{
  "train_examples": 72500,
  "encoder_inner_norm": false,
  "encoder_conv_stem": false,
  "encoder_depths": [5, 5, 5],
  "ema_decay": 0.99,
  "magnitude_pruning": 0.7
}
Rows from block 6 of the image encoder of a small image captioner, named by matrix and row number. Rows with one number belong to one neuron. Each number is 500 + 50 x the weight over its row's rms, rounded and kept within 0 to 999. All counts start at 0. Numbers have three digits each.
After each neuron's rows are labels from the 100 images, of 14976, where the neuron reaches its highest value: "place" is the part of the image that holds the peak; "strongest on" is what is common among them. Only what is clearly more common there than usual is listed. The data: drawn branching plants.
# fc1: MLP up (encoder.blocks.6.mlp.fc1.weight, 512x128), inputs 0-63
# fc2: MLP down (encoder.blocks.6.mlp.fc2.weight, 128x512, transposed), outputs 0-63

fc1.361:499489661511495492499564500509496464561466536486518539574482414488534507484490482490479460499494505518500501498501297499509495523559548449396510504530497499459426510487480500493469494453467504
fc2.361:476504503504524500489507415553563456498497490492522500557489511472514504505511495412466500536702492500736500503500508342490488515464514551505457515529493477535472501486510500483536542420472475
place: middle right
strongest on: wide

fc1.220:499396492501489364515470541485506688483536482515482490530495500501594499503498534467512492489580500518500513501512373500508487518515613491504507497503472535552527466356504500579506511636491463
fc2.220:497572491529478501464435438492480497445498510513479500492524488330500500485606787493498497508457502501483439442500500500479504495535448523533499511494500472557498504379514455496492516461522492
place: middle left
strongest on: two-way forks; drooping; pink blossoms

fc1.300:492376508456651492493487610514495478512504468500543496556494537585724441509521574387476484450508468504502487500480478500500516502444509502503487439423508519488648457473509501626500487498484509
fc2.300:538482476495589513480489496515497548502504637375484520364397517499513460511538508502470496499490504508485472398501558479502497470466500499504522496501489490532501497540491516416500451444496528
place: middle left
strongest on: two-way forks; leaning left; drooping

fc1.80:508480493507660460502500488510507510512504480521471497261515506498499489478500424458501595518495480477500505502509556498521498483463335528382475447502471500510503500494506514493504499540512500
fc2.80:728500486500360510484488658494456512507490492583516488538475505462507517483500422500509530682528647568484619577499500501498498500592521487500493500497532502374487501418480497496500562511525526
place: centre; top centre
strongest on: pink blossoms; wide; leaning left

fc1.18:498527528474722483504509481507493484542520497431543453463470490500558475510487544513498505438537454502525505498500564494507469483479508462502469500472469496494518492509512501500502518515528525
fc2.18:500589581489501534500522538574537490500477465507505511456458537489507500492485515502487533506400527581500500582500501486500480527491473484512465531498500516510494493533447499424498478484382593
place: bottom right; middle right
strongest on: white flowers; leaning right

fc1.114:500565333487495500500487498494495499491488614544371506486501497500650418490498491504500500513528501500502568523504462500497476499523536521508487500500591496489554496568491501480593506493501500
fc2.114:493492519364487513471530514488505573488545495515502501490471510373502475500513454509456499474516500524481525558493507513511570477482483475456479500500507500495483721494496463483515475487500578
place: middle left
strongest on: two-way forks; drooping

fc1.251:499537536496421540500505518498504446492502482499490508496502501499672500504520531497499495505500495500500499500497487499498436496652727510501511613500547497497503498511502501499521497514506500
fc2.251:495451250494641488474495497500584497499504500501479504525462502568500493510508436493479527509472500535506512510502489506506499498488502521510495510455550494696501496494530497496499462493513503
place: middle left
strongest on: two-way forks; wide

fc1.11:495544503504504493500428501496496473493513562511384489576559500518516461438499496529510502514541487523502502508504477497509504495500505599511522495505501500493501509522675479222550480653512436
fc2.11:506454677499472480489491531492607503495500505528491498516541566623503517530496504483482442580487536390552455532500500499503504468486516431486497512512501499499498474389470477520492490564519533
place: middle right
strongest on: two-way forks; night

fc1.352:500520238501466539500500484590496520506503495573425499575527427507495503500514460519508475472559527480500506499512550506500478516478481572501508650501516495485566495492509513496493496491499505
fc2.352:464422507500444614497623541487508485505498501481484499347543445577507518497544505520534529466460529509512483541502444502492498424445475450512487487437429513505513500500482496509500487616507510
place: top centre
strongest on: two-way forks; pink blossoms; night

fc1.180:501511527500379530504522511505480495507525564513657500695535503496534446502511471505517467479454534499502504498510493503544540512484504495511580546493491503445484463498644494502492499502493497
fc2.180:514483509520590441497519417535444489500498488483472500473468519500434502497446399500510497505563469489471515525500475501508500553478468517616490469293472551552499537562508533481503560466565515
place: middle right
strongest on: two-way forks; wide; pink blossoms

fc1.292:499352459492514366500462524500493470500513493565373496519466486530719521548493550546489499551734433503553498499497511504428561487507453535490446501462479500526601461516481541525497505500502500
fc2.292:460499696490479569473501501489508494502491494516512477479490486490505498507517529512473564333500496473500696490500512494507500459516489491470483445585546495501508499488494501547526448499497551
place: middle left
strongest on: drooping

fc1.193:498422487501496479500504466498547518485393505503447508441503500490513482505517494516500501504624476475500511505499501492504502480486375511542515500487515501499553471513449490496565408511496489
fc2.193:562532553471482572591498500525497538705488492490365495513568534505494498500519517526466526503358563801524543498500508474520528477466491500443500431443544506487499501496516505482505471484500509
place: bottom right
strongest on: two-way forks; drooping; pink blossoms

fc1.363:477469350522499506500516546518506511503465474499359489500518546505438499491461432550537492478549541498365526500510604508463433513495535500523554483507506498492420511498500510525450505429500488
fc2.363:464526562593450556499580500500500524501504513483486510493607553541494384498477512502506534500491513609505524477501484503569514485478502483474451513507503484505470520620513495510508493509453537
place: centre
strongest on: two-way forks; white flowers

fc1.186:494399543509555523501529565559477469490559500500755532571511501501530509500501508553508497493519500528507506501506440501499501492492492449485618484498489500526498491431502501503471465595467496
fc2.186:485509535502503500478489430512487477500402495449444500446444499601512502497464427489518496516584500534498500518504474482495502508515506452553460419464501503535482501510498510500473567508574504
place: middle right
strongest on: two-way forks

fc1.312:501503561468561506498467504513476500499500509501584483480534498499556590493510565498496511494471537499498500500496516500499533513469246469594500455484513486505502493492459481498387492528416514
fc2.312:491500500553364549500334500494502542501497484467498480512477501487431493511504534498550492506496490528497503475501437503472491500499502530516491498495509505426526493477524502538523594543651495
place: middle left
strongest on: two-way forks; pink blossoms